Weights of a small multi-label image tagger.
Training: soap at rate 0.0026, batches of 384.
Rows from block 5 of a small multi-label image tagger, named by matrix and row number. Rows with one number belong to one channel. Each number is 200 + 30 x the weight over its row's rms, rounded and kept within 0 to 999. All counts start at 0.
After each channel's rows are labels from the 100 images, of 14848, where the channel reaches its highest value: "responds to" is what is common among them. Only what is clearly more common there than usual is listed. The data: views of escape-time and Newton fractals.
# convs0: expand 5x5 conv (model.blocks.5.convs.0.weight, 256x64x5x5, each kernel summed), inputs 0-31
# convs1: project pointwise conv (model.blocks.5.convs.1.weight, 64x256x1x1, transposed), outputs 0-31

convs0.69,213,157,232,214,256,236,232,160,174,192,211,203,205,176,217,238,163,212,207,204,169,213,190,222,205,210,203,246,196,188,197,248
convs1.69,175,206,178,164,173,208,202,201,201,202,208,211,183,236,170,218,214,221,174,206,221,194,203,166,190,256,232,211,162,224,235,163
responds to: vivid; Julia set

convs0.54,253,229,208,248,180,176,197,141,209,202,175,144,183,268,155,237,200,182,210,223,239,254,216,197,198,213,188,209,209,241,246,225
convs1.54,173,251,250,192,208,203,195,224,204,219,210,261,209,146,193,201,231,233,181,217,188,163,161,178,182,186,196,204,246,188,246,191
responds to: Mandelbrot set; vivid

convs0.110,214,144,181,160,213,205,183,204,192,196,219,202,203,241,194,218,229,157,253,188,220,209,221,196,188,182,201,142,178,228,181,146
convs1.110,207,269,205,138,223,189,172,200,148,240,217,246,216,148,181,221,189,192,143,211,150,166,228,210,204,203,225,222,199,181,181,207
responds to: cubic Julia set

convs0.240,203,178,130,191,196,268,223,250,201,174,201,161,246,168,153,178,210,178,178,238,178,219,164,218,201,221,187,182,176,174,240,172
convs1.240,209,227,164,250,255,183,206,168,252,194,118,208,183,178,227,204,167,166,145,225,166,178,221,162,246,183,144,178,193,199,177,217
responds to: cubic Julia set

convs0.181,173,196,212,188,224,202,218,281,241,173,162,204,141,173,188,236,234,212,196,218,196,213,217,213,193,211,169,182,252,172,243,248
convs1.181,201,219,182,248,239,159,198,171,167,180,181,205,188,246,199,155,164,182,221,197,254,242,189,155,143,218,240,214,197,128,188,227
responds to: tricorn

convs0.97,198,194,247,148,202,223,274,215,175,227,162,202,245,174,212,180,173,195,134,215,205,207,160,194,165,191,143,217,214,211,164,156
convs1.97,171,229,220,204,153,222,170,205,175,155,206,193,169,213,207,178,157,155,280,242,158,187,216,222,221,205,220,213,210,260,214,224
responds to: Mandelbrot set

convs0.116,172,162,213,233,204,158,205,161,179,217,201,165,164,187,217,243,215,211,172,246,191,202,140,227,179,223,202,223,204,220,144,199
convs1.116,163,222,218,189,166,204,200,205,174,194,188,214,236,172,275,239,223,195,276,203,182,200,212,225,229,152,225,186,218,205,206,169
responds to: tricorn

convs0.122,201,192,172,238,270,170,201,198,167,203,201,216,231,231,129,216,186,218,217,182,176,187,189,164,223,164,235,256,237,204,217,229
convs1.122,213,207,189,196,189,181,191,139,291,161,179,205,169,133,245,216,211,206,185,198,192,189,195,209,187,211,138,158,208,192,211,186
responds to: burning ship

convs0.99,187,209,159,184,210,209,168,208,213,124,194,183,194,227,204,152,224,241,208,215,234,137,211,231,202,194,183,212,188,208,197,203
convs1.99,191,171,176,175,150,217,160,250,157,145,161,208,155,249,255,192,209,188,188,201,170,195,181,190,160,204,178,154,215,185,190,191
responds to: Julia set

convs0.169,165,179,203,227,216,190,177,228,194,208,186,212,187,203,169,164,131,177,182,212,175,162,190,217,197,162,211,149,237,253,208,188
convs1.169,226,208,257,160,257,238,224,205,219,185,190,154,210,191,197,182,178,210,163,145,187,259,169,164,190,231,195,210,201,157,143,204
responds to: Julia set; cubic Julia set

convs0.101,170,231,149,242,240,178,134,217,221,193,184,202,166,223,253,203,200,198,222,191,150,236,177,156,178,222,206,179,233,182,188,197
convs1.101,199,181,224,249,178,205,212,163,222,181,218,193,230,209,160,248,190,175,145,222,233,208,227,183,240,189,168,203,209,181,197,194
responds to: Mandelbrot set; Julia set

convs0.75,217,198,152,198,210,203,278,250,177,194,179,231,229,182,289,188,171,196,145,219,189,192,198,159,205,232,169,179,215,247,244,203
convs1.75,200,233,192,132,203,226,130,206,215,207,187,153,148,190,149,184,162,197,208,168,161,226,199,205,218,225,197,207,159,231,158,211
responds to: quartic Julia set

convs0.138,238,198,214,214,251,206,152,192,197,204,178,245,203,218,188,186,118,247,233,239,237,199,146,230,184,208,237,191,212,221,169,189
convs1.138,198,191,201,202,187,221,196,240,145,194,203,185,192,247,198,196,232,161,194,157,234,224,219,182,184,212,205,160,142,193,225,200
responds to: sine Julia set

convs0.165,203,197,212,153,176,152,185,187,192,229,214,184,197,154,297,232,206,217,224,197,187,215,154,195,189,218,221,228,174,207,175,240
convs1.165,200,207,177,232,203,166,191,139,192,179,248,200,194,194,202,147,193,193,164,197,134,193,253,194,225,210,232,177,172,160,261,152
responds to: burning ship

convs0.150,243,196,201,170,209,149,200,240,195,170,228,207,248,197,158,226,188,243,173,256,151,237,161,209,147,152,268,232,227,202,201,200
convs1.150,233,205,131,218,205,216,190,152,241,179,182,113,201,219,241,193,208,138,213,171,202,207,205,174,212,211,149,181,157,241,194,252
responds to: cubic Julia set

convs0.178,195,245,247,194,231,188,194,221,232,247,172,218,235,217,164,247,163,126,225,239,197,224,207,171,230,263,226,216,225,159,221,185
convs1.178,192,166,223,217,150,192,169,208,209,228,203,213,213,178,208,136,213,250,191,186,212,139,206,194,244,168,173,136,206,193,234,210
responds to: burning ship; Julia set

convs0.17,172,181,252,234,217,210,154,172,262,212,277,157,186,198,191,190,205,212,190,217,218,166,227,212,166,118,225,205,189,198,199,221
convs1.17,189,189,192,194,128,207,174,194,204,189,138,216,251,210,228,158,206,206,232,209,165,219,212,217,256,154,171,189,267,196,159,184
responds to: burning ship

convs0.107,172,217,203,182,237,183,203,218,202,230,276,172,208,247,233,160,231,214,182,222,199,239,210,180,185,195,203,176,246,215,204,241
convs1.107,211,231,188,178,181,219,154,225,191,163,230,209,157,161,194,195,142,224,156,222,197,189,176,159,196,145,166,160,187,191,198,197
responds to: quartic Julia set

convs0.252,169,175,200,192,192,251,212,171,192,230,191,209,193,232,244,150,165,266,186,190,222,233,223,168,191,211,194,196,213,182,181,197
convs1.252,193,150,217,242,207,182,246,220,198,220,240,235,204,204,238,227,163,142,244,227,212,240,221,211,252,189,201,216,228,263,219,204
responds to: Mandelbrot set

convs0.109,240,209,216,145,189,220,249,199,199,178,215,173,266,212,247,210,195,170,224,202,219,201,170,215,144,171,195,200,117,171,178,206
convs1.109,200,201,197,245,206,190,210,172,243,215,211,228,106,222,171,226,194,228,176,223,194,200,171,201,260,220,204,188,253,192,192,125
responds to: Newton basins of five roots; Julia set

convs0.241,191,214,212,205,154,164,217,184,226,238,225,201,285,180,247,193,208,209,180,182,179,231,200,172,212,197,176,256,165,223,189,173
convs1.241,167,264,183,208,237,160,194,175,168,226,217,193,144,184,149,208,210,200,216,175,174,193,225,211,140,171,204,113,202,161,200,152
responds to: grey

convs0.128,192,175,269,200,223,207,211,203,272,183,221,219,219,215,233,133,169,196,154,197,180,193,202,261,195,206,238,178,174,186,209,221
convs1.128,230,229,151,210,205,176,209,153,249,229,188,178,197,155,210,249,223,227,196,216,183,204,165,185,194,228,153,195,219,207,248,226
responds to: burning ship

convs0.194,184,174,112,162,241,196,156,214,232,217,184,224,184,182,193,230,230,227,194,182,226,185,212,236,242,248,206,179,212,227,195,170
convs1.194,198,217,285,214,195,208,204,226,152,174,229,153,180,141,206,187,186,159,164,201,229,245,230,208,211,171,243,268,205,193,150,242
responds to: burning ship

convs0.14,162,213,240,228,240,189,196,211,224,200,161,230,178,259,222,235,201,132,244,185,154,169,189,167,204,157,197,131,175,191,185,229
convs1.14,235,183,188,194,220,176,214,187,210,219,240,199,189,200,168,228,231,243,189,184,199,216,217,194,239,211,175,234,215,256,237,207
responds to: Julia set

convs0.96,188,208,239,173,237,179,207,221,254,194,265,230,188,212,176,252,211,140,181,210,201,166,222,184,153,208,218,231,190,249,215,180
convs1.96,172,174,217,255,164,251,184,207,172,197,191,221,205,173,251,137,187,220,240,209,189,204,219,187,253,185,199,169,244,260,176,222
responds to: Mandelbrot set; Julia set

convs0.171,183,206,217,218,219,228,205,210,134,196,207,240,277,196,173,139,206,156,143,170,179,247,200,193,200,175,242,198,189,208,227,224
convs1.171,242,205,174,217,185,146,241,200,257,174,170,202,103,174,228,243,202,161,191,178,196,192,211,164,203,236,168,199,193,215,208,232
responds to: cubic Julia set

convs0.20,181,210,156,154,193,212,170,228,193,248,185,153,171,226,258,204,193,176,209,250,162,176,215,196,263,137,185,262,201,193,179,223
convs1.20,193,174,213,231,199,175,222,193,174,212,214,170,253,275,183,198,215,200,180,217,185,166,182,225,150,203,224,207,200,183,175,207
responds to: cubic Julia set; quartic Julia set

convs0.66,190,170,171,262,216,236,221,221,208,213,118,271,165,229,245,168,180,224,171,174,216,234,203,217,251,184,208,174,250,256,202,198
convs1.66,172,145,258,269,203,182,214,192,206,207,247,192,208,212,160,163,208,165,198,252,143,242,199,176,230,209,246,243,189,213,233,233
responds to: Julia set; vivid

convs0.179,197,166,147,208,176,186,187,196,204,195,322,207,220,168,156,212,204,168,237,153,171,185,203,245,214,166,189,180,167,183,217,209
convs1.179,178,181,261,240,185,175,203,151,205,221,145,200,166,226,200,194,159,164,170,246,175,215,201,203,229,240,207,211,230,200,254,199
responds to: Mandelbrot set; Julia set

convs0.85,168,147,167,217,215,185,188,207,206,210,167,209,155,179,211,224,223,231,166,180,165,176,184,207,178,184,246,174,211,204,182,169
convs1.85,228,219,183,176,188,172,243,201,185,155,230,186,207,134,256,178,190,193,211,210,225,183,222,222,193,192,228,260,175,137,114,221
responds to: Julia set; cubic Julia set

convs0.95,195,184,247,166,204,208,245,227,204,181,143,252,269,256,198,225,198,178,238,195,185,222,214,149,169,211,186,220,190,128,175,203
convs1.95,200,157,145,226,205,228,170,172,141,212,226,185,215,204,214,238,189,188,192,293,241,203,185,199,217,204,224,243,201,236,227,173
responds to: Mandelbrot set

convs0.39,191,198,235,243,191,220,189,213,241,155,225,169,207,140,207,222,218,214,245,234,147,163,210,186,174,169,177,199,159,192,180,191
convs1.39,193,172,208,195,184,179,184,212,218,250,140,187,194,247,225,175,154,184,181,167,238,264,219,158,254,221,226,231,220,165,240,214
responds to: Julia set

convs0.214,191,208,178,190,233,188,201,233,176,211,155,187,198,192,183,242,180,183,201,219,219,180,182,195,181,178,234,189,216,195,137,230
convs1.214,188,220,177,213,187,251,193,265,221,169,197,176,250,208,191,184,201,226,169,156,191,208,161,174,217,248,206,234,242,173,257,216
responds to: quartic Julia set

convs0.26,222,219,194,240,126,172,239,158,218,139,189,275,223,210,176,226,232,190,197,206,133,182,186,198,170,161,189,163,204,193,207,202
convs1.26,236,199,224,201,260,245,133,191,214,218,239,135,178,224,193,177,205,211,183,166,238,234,207,173,171,220,224,225,163,194,178,154
responds to: sine Julia set

convs0.13,236,221,194,194,213,215,280,192,218,216,243,170,213,214,199,188,225,202,137,282,208,190,225,182,182,211,210,183,172,239,188,239
convs1.13,199,205,226,201,192,242,177,222,232,235,166,248,220,130,201,165,186,207,143,170,222,232,210,220,230,233,192,166,204,164,203,175
responds to: Julia set

convs0.10,201,157,183,218,153,203,241,195,197,147,237,251,210,198,241,221,164,195,177,192,213,204,243,170,199,206,178,246,223,176,205,184
convs1.10,199,239,233,166,202,206,119,222,195,223,197,152,217,195,153,224,177,217,234,169,164,231,180,189,213,197,181,164,149,226,147,230
responds to: sine Julia set; quartic Julia set

convs0.103,243,214,169,185,183,191,226,189,179,178,167,185,226,200,185,272,189,162,210,227,182,197,215,167,206,166,179,223,211,176,160,216
convs1.103,192,185,215,232,190,218,186,209,249,264,233,203,134,236,203,185,183,185,220,234,194,214,147,220,185,184,221,160,174,221,166,221
responds to: sine Julia set

convs0.72,135,177,196,185,205,154,185,212,217,165,210,210,207,208,188,169,245,231,234,229,200,233,164,217,183,221,192,244,243,204,197,241
convs1.72,214,263,233,162,165,207,194,188,201,234,183,189,179,149,175,206,189,216,194,191,211,225,206,233,187,196,221,235,139,237,179,187
responds to: sine Julia set

convs0.149,181,220,243,148,172,189,235,212,188,207,229,210,225,201,173,174,220,177,220,160,240,201,217,143,227,159,219,260,218,201,150,175
convs1.149,258,187,186,260,205,188,234,198,205,161,215,126,201,257,224,243,243,193,196,196,212,188,173,179,164,196,200,142,176,222,220,182
responds to: vivid; Mandelbrot set

convs0.145,168,142,115,221,202,215,157,179,153,182,202,198,192,137,191,217,193,214,234,189,225,167,238,167,245,178,127,230,195,186,201,178
convs1.145,197,219,264,216,228,194,183,200,176,168,210,230,210,219,251,178,162,160,183,200,171,186,170,199,184,176,225,246,211,167,200,141
responds to: Julia set; cubic Julia set

convs0.64,199,154,204,166,249,202,250,171,180,140,202,154,155,204,178,200,226,136,236,221,191,154,235,199,191,195,213,170,191,175,184,178
convs1.64,181,254,176,209,179,142,171,219,226,187,235,217,210,224,235,163,229,255,197,160,183,210,203,241,197,216,187,182,184,258,229,185
responds to: tricorn

convs0.127,195,174,141,173,201,205,237,161,151,201,159,158,264,217,229,217,165,217,219,177,168,120,195,209,215,193,194,225,139,217,186,209
convs1.127,209,205,261,223,230,219,204,179,218,312,230,197,175,165,206,255,192,187,223,203,203,253,244,185,244,182,238,197,251,217,219,215
responds to: grey; Julia set

convs0.46,179,173,210,193,124,197,201,237,160,170,231,204,260,175,181,178,188,176,177,206,204,183,209,210,194,186,184,234,226,201,144,229
convs1.46,203,211,191,163,188,166,214,186,228,205,162,215,206,211,188,264,235,236,220,196,272,198,214,193,201,217,214,198,275,249,176,197
responds to: Mandelbrot set

convs0.231,228,189,220,157,252,193,222,241,141,177,261,152,251,173,201,206,208,178,175,178,170,254,180,223,259,211,267,182,212,217,173,193
convs1.231,233,226,208,227,186,207,182,236,135,202,167,208,183,185,256,221,221,224,163,211,263,210,219,248,183,235,159,143,176,172,203,164
responds to: Julia set; cubic Julia set

convs0.2,181,190,260,238,208,253,250,196,195,213,194,213,215,170,281,215,189,150,184,194,242,187,172,238,229,164,183,218,208,226,200,242
convs1.2,162,193,126,174,171,214,176,222,191,165,184,182,254,174,176,218,188,242,244,190,172,179,212,211,159,177,216,190,135,234,186,200
responds to: Newton basins of five roots

convs0.204,186,204,208,255,236,223,231,253,213,190,197,208,182,215,198,155,175,216,225,250,176,218,150,224,148,210,208,222,190,193,249,174
convs1.204,207,184,173,237,222,181,177,156,266,209,255,225,222,225,217,196,239,154,187,148,233,172,193,169,234,136,145,191,219,205,198,170
responds to: burning ship

convs0.94,216,254,241,196,178,224,179,215,168,209,183,248,204,193,200,191,144,124,129,206,175,254,168,212,210,205,229,173,198,193,197,197
convs1.94,236,209,187,217,213,200,233,159,193,224,198,220,152,173,203,188,240,227,226,189,198,168,255,190,200,221,212,236,220,190,193,196
responds to: Mandelbrot set

convs0.182,208,222,189,224,210,214,217,199,163,197,240,213,164,180,225,199,205,227,152,184,217,182,218,228,223,179,225,216,242,206,190,203
convs1.182,217,213,213,190,215,228,157,171,157,136,230,246,151,234,226,199,188,189,218,172,178,169,179,163,239,243,196,198,209,152,227,232
responds to: Julia set

convs0.143,199,215,197,164,235,189,263,221,173,167,162,148,203,236,153,201,195,236,186,199,179,134,201,218,149,240,138,233,185,218,199,262
convs1.143,213,210,239,210,192,244,219,195,199,223,222,197,267,221,156,208,220,130,181,140,242,152,185,192,193,194,218,168,229,223,192,185
responds to: Newton basins of three roots

convs0.15,207,153,197,159,187,216,235,210,207,206,235,208,130,157,214,229,171,174,214,183,188,207,203,237,229,196,247,194,145,170,238,249
convs1.15,158,205,178,229,217,204,177,211,186,171,194,153,264,205,216,221,207,211,180,157,209,184,159,142,195,174,175,215,218,221,205,137
responds to: cubic Julia set; vivid; Julia set

convs0.153,144,224,211,181,203,227,205,160,214,214,227,208,190,221,167,216,202,170,232,148,224,165,223,265,287,165,183,228,195,215,153,211
convs1.153,233,179,157,170,137,185,183,246,168,214,200,158,220,238,197,192,169,232,159,204,196,154,194,130,173,225,232,174,201,178,209,248
responds to: tricorn

convs0.207,165,224,174,243,197,169,219,273,184,240,221,179,199,151,214,203,196,168,222,203,242,211,206,236,178,207,232,186,210,179,213,209
convs1.207,159,197,233,194,186,217,215,239,218,267,212,186,131,194,226,186,220,211,205,171,172,232,217,166,201,183,219,217,143,208,161,178
responds to: tricorn

convs0.172,181,217,158,205,232,195,244,221,204,243,147,214,183,146,206,199,198,184,149,237,179,173,228,194,197,236,192,183,195,283,198,183
convs1.172,140,189,231,230,177,188,222,224,161,238,218,191,198,182,244,166,209,155,177,192,235,195,170,168,149,163,188,224,240,196,246,183
responds to: Newton basins of three roots

convs0.57,164,237,161,193,229,194,171,199,189,168,225,152,203,149,220,186,180,208,165,217,153,187,227,234,220,185,192,195,192,207,189,171
convs1.57,226,143,186,141,200,237,215,209,200,292,175,203,167,183,140,181,220,211,197,155,201,205,159,223,234,225,184,157,205,133,202,223
responds to: cubic Julia set; Julia set

convs0.77,227,163,193,131,154,225,221,195,157,178,262,178,165,197,211,216,161,194,149,216,232,205,173,197,206,205,205,184,205,209,173,219
convs1.77,204,219,227,240,178,186,174,204,215,228,186,216,221,279,131,191,184,236,173,181,181,201,230,201,266,202,216,222,204,262,208,174
responds to: vivid; Mandelbrot set

convs0.81,180,178,230,179,233,182,175,245,202,117,176,224,187,185,190,237,181,184,254,230,257,152,247,183,189,191,178,132,204,185,167,229
convs1.81,242,183,220,262,171,222,246,207,203,252,230,229,181,210,159,177,197,246,212,184,183,157,177,191,212,257,163,248,193,187,204,193
responds to: tricorn; Mandelbrot set

convs0.173,203,221,180,174,157,180,152,189,257,237,146,219,226,153,176,242,213,209,159,266,155,231,151,218,180,210,230,222,188,212,174,209
convs1.173,168,181,173,224,211,168,212,214,202,152,232,186,178,150,185,132,207,147,240,180,163,204,232,166,213,192,204,183,141,189,183,181
responds to: Newton basins of three roots

convs0.115,143,224,163,192,209,255,160,175,209,169,219,199,256,205,222,164,197,215,197,210,199,200,176,181,243,222,209,231,164,211,194,202
convs1.115,259,184,237,172,201,160,213,218,199,200,215,193,183,178,206,240,256,201,193,180,242,156,207,235,152,210,272,192,253,213,160,214
responds to: Mandelbrot set

convs0.117,212,187,182,221,238,220,217,162,218,186,187,172,182,187,185,151,202,139,253,183,221,221,171,206,253,142,170,180,209,224,186,245
convs1.117,188,171,135,191,190,170,140,222,199,171,172,204,206,224,172,192,206,237,152,182,194,214,195,225,181,251,245,245,191,222,181,209
responds to: sine Julia set; quartic Julia set

convs0.106,202,173,197,152,223,152,183,235,150,188,197,163,140,170,203,204,156,188,224,196,154,212,201,174,223,233,201,221,169,225,188,206
convs1.106,189,238,201,214,152,203,185,173,237,220,164,222,262,183,176,213,192,172,193,218,212,205,221,252,158,253,216,222,137,177,253,204
responds to: quartic Julia set

convs0.141,157,194,157,160,172,151,198,162,185,257,205,218,241,210,230,224,220,225,172,195,236,222,203,248,225,211,224,239,215,128,219,204
convs1.141,192,225,216,209,191,167,170,178,243,277,170,191,230,180,162,174,232,223,265,178,197,232,215,180,162,110,187,193,170,171,185,212
responds to: Mandelbrot set; Julia set

convs0.156,177,172,216,277,203,233,168,162,182,190,194,232,203,193,195,200,219,229,184,214,182,215,189,265,237,234,201,215,154,244,205,196
convs1.156,211,206,171,198,187,187,244,142,209,185,195,158,186,212,222,251,212,136,212,195,196,205,175,146,207,216,194,160,172,202,181,235
responds to: sine Julia set

convs0.89,207,195,208,179,244,207,219,135,239,180,235,156,149,176,207,203,186,215,156,176,188,249,227,156,207,185,213,220,200,216,221,255
convs1.89,142,198,148,198,156,200,180,232,167,183,213,143,245,182,173,184,231,191,293,231,172,179,237,192,216,202,186,215,231,204,159,148
responds to: cubic Julia set

convs0.47,159,194,237,207,174,195,211,166,158,194,197,139,256,183,209,192,187,148,221,197,151,203,199,188,163,174,223,147,231,205,175,202
convs1.47,201,209,190,249,241,176,200,233,234,197,204,204,240,180,232,170,207,234,211,170,222,191,207,150,260,216,167,242,256,252,220,138
responds to: Newton basins of five roots

convs0.206,168,188,150,182,147,222,173,206,217,153,182,225,270,217,205,213,233,211,217,192,178,192,178,257,224,193,195,209,158,145,187,233
convs1.206,203,146,229,191,213,164,235,208,198,228,224,178,183,179,213,162,225,218,198,189,211,197,224,211,220,227,216,263,238,152,231,188
responds to: Mandelbrot set

convs0.216,164,236,193,212,205,228,172,228,242,226,236,206,220,188,218,172,216,182,173,268,206,195,200,207,209,183,225,187,224,146,144,186
convs1.216,216,167,180,217,175,229,209,204,185,238,206,226,150,175,150,241,192,172,254,178,210,253,173,246,147,228,196,242,164,225,152,267
responds to: Julia set

convs0.90,195,195,189,214,222,215,204,221,155,161,231,188,209,208,231,166,203,274,230,205,150,237,148,182,172,211,176,180,199,222,184,223
convs1.90,179,226,235,195,206,216,158,247,223,154,233,217,195,189,209,223,194,139,216,163,175,166,206,202,198,171,169,208,176,263,200,241
responds to: quartic Julia set; pastel

convs0.112,190,163,189,226,150,170,172,156,222,223,200,178,187,251,211,210,191,209,218,238,237,210,234,199,235,233,134,225,218,225,173,166
convs1.112,193,211,192,202,208,193,198,285,192,152,199,221,182,221,171,167,185,188,206,252,162,175,204,171,215,179,191,217,187,164,247,165
responds to: quartic Julia set

convs0.93,253,198,164,206,201,186,228,187,223,215,169,205,173,125,212,228,128,180,203,210,210,240,210,211,178,191,190,256,156,212,208,257
convs1.93,133,201,246,175,167,198,204,211,206,197,185,218,225,253,155,207,204,229,240,189,164,185,190,222,173,149,174,197,180,216,248,180
responds to: Julia set; cubic Julia set

convs0.27,217,196,211,200,176,211,167,149,190,184,202,162,237,197,153,182,218,243,192,162,214,141,198,158,152,215,199,191,205,206,202,208
convs1.27,180,198,225,162,202,197,247,224,192,206,243,235,161,218,228,241,149,195,174,224,224,225,248,162,233,183,266,215,207,179,223,194
responds to: cubic Julia set; Julia set

convs0.148,178,188,134,184,158,165,215,207,177,190,184,182,223,131,194,236,186,128,228,178,215,217,222,170,145,264,184,267,231,163,155,218
convs1.148,283,223,227,212,152,201,171,157,287,191,225,198,194,233,210,225,200,134,143,194,180,190,213,180,215,210,198,153,201,187,199,219
responds to: sine Julia set

convs0.30,184,183,214,220,203,200,247,200,208,223,219,212,148,239,167,229,205,222,206,190,233,201,158,217,173,254,167,233,199,197,231,179
convs1.30,228,232,209,224,192,227,195,189,195,271,243,235,185,231,193,185,188,192,198,160,253,244,219,190,190,204,167,174,182,185,175,190
responds to: Newton basins of three roots; grey

convs0.224,179,178,252,207,196,205,168,209,226,220,202,208,205,207,197,200,156,202,191,143,189,237,149,192,246,257,226,213,250,170,185,249
convs1.224,176,186,177,177,172,202,167,191,184,252,205,188,246,241,210,212,236,235,172,200,227,225,218,167,216,210,178,192,221,229,196,156
responds to: Newton basins of three roots

convs0.36,169,189,186,212,146,146,198,173,210,163,221,233,195,203,196,212,210,205,199,242,246,171,235,168,156,229,221,211,231,214,242,208
convs1.36,193,236,220,139,195,220,134,192,216,253,147,160,183,187,139,204,167,211,188,152,193,223,162,219,239,201,229,174,153,180,183,212
responds to: quartic Julia set

convs0.144,208,227,170,211,200,191,217,235,265,156,211,179,186,188,246,128,227,192,201,173,191,196,175,242,205,164,179,160,168,212,161,185
convs1.144,199,165,201,170,204,250,238,170,116,204,260,196,226,178,220,256,154,180,210,211,196,174,180,196,174,214,220,217,203,213,188,229
responds to: tricorn

convs0.16,183,174,180,185,220,190,198,194,188,150,244,148,192,233,181,190,182,176,208,177,197,190,159,229,236,227,207,186,150,243,152,163
convs1.16,202,191,197,219,164,208,210,200,204,217,164,260,186,222,224,212,193,223,247,283,218,227,172,172,234,201,205,213,282,179,203,164
responds to: burning ship; Julia set

convs0.52,177,160,133,230,228,171,188,213,230,176,221,258,218,187,244,194,226,179,222,187,176,163,224,185,211,192,194,161,215,224,230,167
convs1.52,228,130,224,155,188,221,158,219,192,212,199,136,183,178,172,183,164,193,179,196,221,219,184,233,191,196,234,194,153,172,191,196
responds to: sine Julia set